{
  "train_examples": 147500,
  "inner_norm": false,
  "num_experts": 32,
  "shared_expert": true,
  "layers": 12,
  "width": 128,
  "shampoo_beta": 0.99,
  "precondition_frequency": 16,
  "magnitude_pruning": 0.7,
  "steps": 12300,
  "batch_size": 256
}
Rows from block 7 of a small class-conditioned image flow-matching model, named by matrix and row number. Rows with one number within an expert belong to one neuron, the router's apart. Each number is 128 + 24 x the weight over its row's rms, rounded and kept within 0 to 255. All counts start at 0. Numbers have three digits each.
After each expert's rows are labels from the 100 images, of 14848 (inputs lightly noised), where the router gives the expert most weight on average: "responds to" is what is common among them. Only what is clearly more common there than usual is listed. The data: dashed paths with two dots that lie on the same path or on different ones. In brackets: how many of the 100.
# router: router (model.blocks.7.mlp.router.weight, 32x128, trained with AdamW), inputs 64-127
# up: expert up (model.blocks.7.mlp.up, 32x64x128), inputs 64-127
# down: expert down (model.blocks.7.mlp.down, 32x128x64, transposed), outputs 64-127

# expert 18
router.18:100136078097106156116100131126141123137150169144146198106162141104109129155132162154120177134168137139131105116093115125105102126129157128107125157154116126142150117111122106118116096117086141
up.0:128128128128128128128201081150093078085128128128091128128201174128075128095128128180128093128176128128128128128166128128128128128128128128128128128128050128128128128107128128165128128128128128
down.0:128128128179128040073128095128128128128067128128053128128179089128128128128128128177128180128128128128128128128128100128128178091128128128128128128128128168128128072090079128128128128128128128
up.1:128083128105128128073128128128128128128128128172128128128089128128128128128128128128128203128082170128128128128176128128167128128128095128128128082058189128128128128128128128128081128128128128
down.1:128128128128128099128180128128128128128128128128071128128128206128128110053128103128090128072128174128128180128128128128128128128128128171128128137128038128128206128128128128128128128128128055
up.2:163128178128128128089128185128128177128128128207128128128128128128070128128128128128172128128128128128128128128128128128128128128197128128128159128128128128128128128084128128177128128103128194
down.2:148128176128128182128099128095128128171151128128128161128128118084128044128128128162128172128128106157128128169128157051118048128128081128128128128128128199135128128095128128128128128128182069
up.3:128056128128128128128099178058128128128128178128128128128091128162128128128128128128128128128128128181128128128128128128128084128078128128128079128069145128128128128150128128128128128128077187
down.3:128089128128128128128128078128128128173149180128128176128128128128087128128086093081071128128128128128128128128128128106128128128113128128128128174128128128101128128128128128128081090142128163
up.4:128158162128128128088128128107128128128128170128128128128128058128162128128128128161147128128128128164128116128128128128078128088128114128128070128149128128128116128128128128128128128128128128
down.4:128165128159094128128128128128128128105128163141128067128061128094128128164128128128128128114128128128128128092128094089128128128047160162128128128177086157128128128178128128159074128128172128
responds to: short paths (64)

# expert 9
router.9:144134099144095104123128124125147096133115143145107092140116119128091109186112132096138135100125146117113144132147091119120132101111104181111104087128131083123137115104141114114142149127155113
up.0:128172099128128128152128185069092128112152128144128128128128128128149094128094128128128128166128128128128128091128167128128128128128174104157128128052101064128128128068128128128128128128128128
down.0:128128159128128128128128128171128158092099128128104128128128128128128128209106128186128128171128128128128128128128128128128148128128128149128128128052078064128128128042128128128128128128128128
up.1:128065128128128128128128128128128128128128128080128128170128128202128128128128128128128194128187128128128128128128128128128145128128074093128128128128128171128128128128128128128067091128128128
down.1:128128128153128128128128128128182079128128128128128128128128128128128128128128128128208092085128128128055128128142128128128128128118198185128128128128128167128128128128128128170090128128128128
up.2:128128128128128088128057094128113108128128128128128128083076128154085128148173128090128097107104128128128128128128128128128068128128162128128128069154094096128128128128156128128128102100128128
down.2:128099106128128162168128128128128128128128154128128128128128128082128128161128128128181171176128128128128128128194128160128128085128128095128128128128128128128128166043096128128128128102128128
up.3:128128128128128128128128128156128128128097128128128128205128128170128128215128128128152128128128128128163128128128128128128201128128128128128090128171178128128128157128128128094128157128179128
down.3:128128128094090085128128128128194128088128128128128128128167128128128128082128091075128196128142179128128128128128128128128070128053128128128169128128128128172128162128092128097128074128128128
up.4:192128062128128128193090128128128166128128074128128128128128128128128128161128128128128128128128128128128128128128181092074074128146128084128128128128128128128128128154128094188128128128128128
down.4:100128128223128128128128128128097191128059128210072190128128160128167166128128109163157128095154128128128128128128128128128174128128128128128128153128128162128128157128128128157128128128128128
responds to: many distractors (76)

# expert 1
router.1:141141111147126147134112108148145119099084158112179097132108124120154063092116130170183149142162128107136140132161112127129131117122128118134104094121102139078126127095095086116133103147180147
up.0:128128128154083108128088128155128173128128087101093128128128128043151128128128128168128128080128128128128128128128142128128128144128128128155075102193128128128128128090128099163128128152179128
down.0:128163160173128128128128074128092128128128175088110128128128128178128128128107128104128097128128128128147128168195080128128128128128128103128177128196128159088128128077128106128165128088128128
up.1:128128128128128128128128086128128128128128172128161156128128128128128077128128076128128171087128160128036108086173128180128128128204128128128128128081128128128128128128128128128128128065128184
down.1:085198128128162128128128128128128128128128073128128128128161128128128181128087082128128091089128128128085053128128128128128128128076072128128128057128128128128128092128128128062128128128161206
up.2:128128128083128128128128128128128128128084128183128128128128128128128128105105128128128076128128128128128128128128070128128128176128081057128128128114207128128128183128128128128079128128128128
down.2:128128128128128128128128078128128190128128128128128128128128128074128128206128128128128128128128098128128088128169068128128128084128181212128128128203128128128128128128128128128128128128128128
up.3:128128128128128128086106128128128128128128128158128128128128128128128128128128168063128128128094178128128128128128128184128128128128128128074128128128128128128128128093128128188128128059128128
down.3:128128128128128128128128128128128128128128169081069128128102128102128128160128162186128128128128128128128128128128128128128044128128085106128128128128178128128147187128128128105128195128128128
up.4:128128128128175128128158176179128128128128128128128128128089128084128128128128128128128128142128128090157128128203128128189128128128128128117128128128128174149093128128128128179128128128128128
down.4:128128128128128128128128128128128128128192128128128128128032128128128167058128128032128078128128128128169128128128128083128128128128175128128128128128039128128128239128128128128128128128128128
responds to: many distractors (88)

# expert 30
router.30:149105139157157123091114120142129117116100142169145133127151152170101173127137079131106077171166143110130113128120157157154131119122135125158150137130120147165158101160144154134152142141129083
up.0:174180128128128090128128094128128128170180128098128128128128128128128128060128128128128128099128084128110128128080099128128064128128128182088128128128128128128128128128077128170128128128128148
down.0:128091128128128128128095128128128128128128128128128128174128128128128128128128128128172128128128128098128128149128128128153055087128128158128128128128128128169128092128128128128166087128128128
up.1:170128083159128091128128128128128128128128103186128128128128166128128128128128075128097128128128128128210128128128128128128091128098128152128128128128107070128128065157128128128085128128102128
down.1:128128128128128128174177148128128128128128128128128128208106093128090128112180128128128151128128162128128099159101109128128128177128128191128088128128128128128151175128176128069102165167108128
up.2:128174089128128128085128128128128170128128150128051128128103128128187128128128128157128082128091128128128128103102128128128128128128128128156128128128128153128128128082088128096085128128155077
down.2:128128128128089066070128128099050128165128087075128128128078128128128128185128128128128128128106128128128128107128128128128128128128128128128128128128077081128091152128154128098168128128128172
up.3:128128128087182128079128128128128128128128158128128128128128128128128102174095109169128088128128128128150128111128128128128128128128128095128128128128128128128128088128128162128169105104128128
down.3:128128128128088128098128128128128128161128128128128128128128099172128128167172128092128188128128128128193128128128087128152128128128128128161085128128066128128128091128128128128175128128128128
up.4:128098128128128084059128105128128083128099128176101128128128128128128095128128084128128064128128166128128128128128083085128128128128128128095171075128077128176128128128188128128128128128128128
down.4:128128128166128084128128128128070128168128128219128128128128128128128128128128128128128227159151061128128128128096128128068128128128128128128128128128128176128095128128128128128128128128128128
responds to: many distractors (86)

# expert 8
router.8:114151128105131136088158120103120129159190137123131161124078149118172107126111150164113160107102116179125134109126122128135091140113121123114116152120089120148105131138139125104117134105110173
up.0:128084128190128107106128179168100128141104128128128128128128128106128147075128128153128168128128128086128128128155170156213113141128151168103128128128128128156108149093128128157128128128089128
down.0:128067128152152128128128128110097097128094128128128128128128128128128128159128128156144096128128080170128128128128161161057128159128128072128128177128173128162128128128128128128128128128128128
up.1:128178153181152128128128171128171128076128128128128095128128128128128099128128128128128080128128109063099128128210128128189128154128162091176128128128128200089128128069128128128128128128128128
down.1:128083164128128128128214128128128169158128128128128128128170099160091186128128128128128128128128128128128128195153128128081128128128128128084128179128128128059112128074128128128128128128079157
up.2:128128128072128162193128128128128128190128128128128128128128128128128128128128128128128128177183128066128154128128128128128128128128089128128128128128128128128128128128128071128080128128128128
down.2:128128128128128128128128185128128128128152161128188128154128128128128128128128085128128128128128128128066081128128096079128128128128128182187128053128128128155128128128095128128128165168128182
up.3:150128128077128128106128128170153128103128128108128169128128177163160128094166128128162128169128159172128128128159128128128128128128128128128128128106165128101161128128158170165154128128128158
down.3:128080128185128128128152085128128219128128128128128128128110102128128128077151128158128128112128171128128128128128149104156128128116128160128128128128128128195128128128100128128128128128128091
up.4:168094128197074128128128128128128128128128128154128128128128187128093097191128054074128128178128128128128128128128128155128128128128128162167116128128163128181128128128128128128128128128110128
down.4:128128128163157128128128168128128082128190128179128128128128168102154128078109098155128189173128066128128128128128128128128128128128128128128128128128128128128128128169128128128102128128177128
responds to: short paths (82)

# expert 26
router.26:116089147120101144116138145137091126132186110110141155155106128120131122167106151129132194148121115170159143125117115127115109107088145101116112158140097151133092129138117131120123118136120184
up.0:128148128143128128128128165086099128128172128110128128128128128096128088175070151128128128156104128128128128128128128098101128161128128128128128128128128172128128128149128114111141128128176128
down.0:128128128128128128128128073192128128182171128128128102128128128166128128062128128128175128128113128128128128128094128128200128045128128128128128128128128128128128109128128100091128157164089128
up.1:128099128164128128128128104128128128159128095128128128128081180155096128091128128088128153128128157128163128172161156128128140128128128128128090128128128128128091128182128106128105128148055170
down.1:128128128172128128128128091128128128128128128128128175128128128067180128128128128162176128104118073128128128109166128128128128128128128128128157071128077128128128128185128128128128062128162128
up.2:086112128128128128096128128128073128128128128128128128128101156113150128128128128128128146128128080128128128128112156100128128128128181128155128088173128128110128128128128150159185128150128128
down.2:128175128142081128091156128128128092128128128128091112101128161088128106157128128128128175128128100128093128128128128101087128128128128163128081128128128128128153105128106172128128128128162087
up.3:128058097128128128071128128128100128128089128090128128128128128087162128128135128128128175128128041177128128128073084128091128128072128089128128128105128128091079106128128168071128128128128128
down.3:165128173128128157128128128128128128128119180128128104128157163194078128162128167128128092128107128128172128128161109128128180128128128205128128072128128176128092096105128128128128146128153118
up.4:128141101128128094128162128128149128093161128128128128128128128068128085128128128128128128172128128128128128128085128128128128128128128128128128111128128045128160128128170128174181128128171166
down.4:128128061128105128128128128128144128128172044078207128128128128128128128128128051128128128177128078077128128128128089128163128128128128128184128128128128128128128128128128086128128128180176187
responds to: short paths (86)

# expert 12
router.12:122132141131099144113137134138094134180163115102121165121096149128110100128119161120097180127122160174126144108157124112105126142115103100113079104147097129141111146136136139121115125138112131
up.0:053052096128070128164104128128128062163100128128128090070128085128128128128128128128128097128079128128128128128128128128082128128128128128128128128128128128128128128128128128128128128128128228
down.0:128128128128128128128128128128128173128128099128080128189128128128128128153128094103128045128128128065128128128128153128128128058128110167128128128128128128128128178128128085128128128128175195
up.1:128128128128128128128128106128128128128155128128128128128128128173128128128128128128128128128098178165128158128128128128086083128075128128083109128128128128128128128128164128128128181128128152
down.1:128128128128128084118128128104128128071208128128128128173092128128166128128128128128128053128149128128161128128128128128128128128199128188128128128128128128128128128128128128128086060128063157
up.2:128062128170128128128128154128094128128079128128190128128128128128146128104128077128128128128128128128128128128166151128128128128128128128128128128093128128128128128082084128128128192171086128
down.2:128128128128128128128128128128128096128128128128128128128032092128128149094171128128096128128103128128150128128166128128128128128128183209128100128128128128128128128128128104101083128128128128
up.3:099152128147128091128128128128128128108164152148098213128128128128128080128128128102090128128088171128210162186165128128128161128128171128128155128128171128128099128157128128128128165128128128
down.3:157128128128156100148092101128128128173215108128128054095163128128128128076128128161128128140128072128153103128128146128128152128128128083128128173128128128128128128128128128128128103128128110
up.4:128128128128128128128128071054128128119128175128104163128128128128128128128128128128128128128110128077128128146128128128128159095128128075128128128128128128207183151128128128128137061128199128
down.4:188148196128152128128128128128097083141128128128128087128128128128100173128068128128091128128128128128159128128128128128128128112128088128128128128184201128128179128128165128128147152144128128
responds to: short paths (83)

# expert 31
router.31:106112139137072110149113148150117143178171147117138168143114125085124120158097164149118201122136127170141132140110128118133131130092113090114121143125085141145088112112123120121142093142120148
up.0:153128128175128095167128128128128067128128128128128128128128128128128128084128182128128128128128128128080165128088128128128128170145128128128128128128128128051128128128056104128128128128128128
down.0:128091097174065128128090065128173068170128194106128151188088128128128128106128128173128128128128128128097128128128128128163128128128085128128128128128128128108128128128128128128128109128098128
up.1:092128128128128128128115184128128128128128093146075185128128128128128128128128128056128192173096128128176086139128166128128128147128128107077104103072128128128117199128128115128128094128128128
down.1:128128104128128128101128061098081233128128128128128182128156151175088128113161145128103053128149128128128128128128128128128128128128128128128128128128116128112128128086152128128128153161076166
up.2:128214142128128128128128128157128128128128128128128109128128128128128047128128128128188128128128118128070128128128128128100128128128208073110128128128128128128128128101128128128092128116128165
down.2:128166177128128128128128128128128161098193128128128128148128093177128166128128128128090128128128128075128053111128119128128101134128128128128128106128140128128128152114077166133128128135128128
up.3:128187078183128128128128128128128128098128128128128128108128128164128147128190151105128162150128128128113128128128094152128128177128128128128128128128128128069180128082128128128128128128197076
down.3:128128194128147159176128128128128046128128128128128128055169128128128128097128128128128128128128128128128118128128128142128128128128128128128128110196128152128183128089128128128128128128128128
up.4:092172128096128128087128077102128128128128128163128128128081128128128111128128168153147095128128128128128143128174069128094128147128128128087169069128167128128164128066128128128097128041128128
down.4:128128128128164128061128153113042128128128128128128086128128128128120172128128128128142107103128067100128097159128098097098121089162128128128128128155128169128128056128128128162181128128128128
responds to: short paths (75)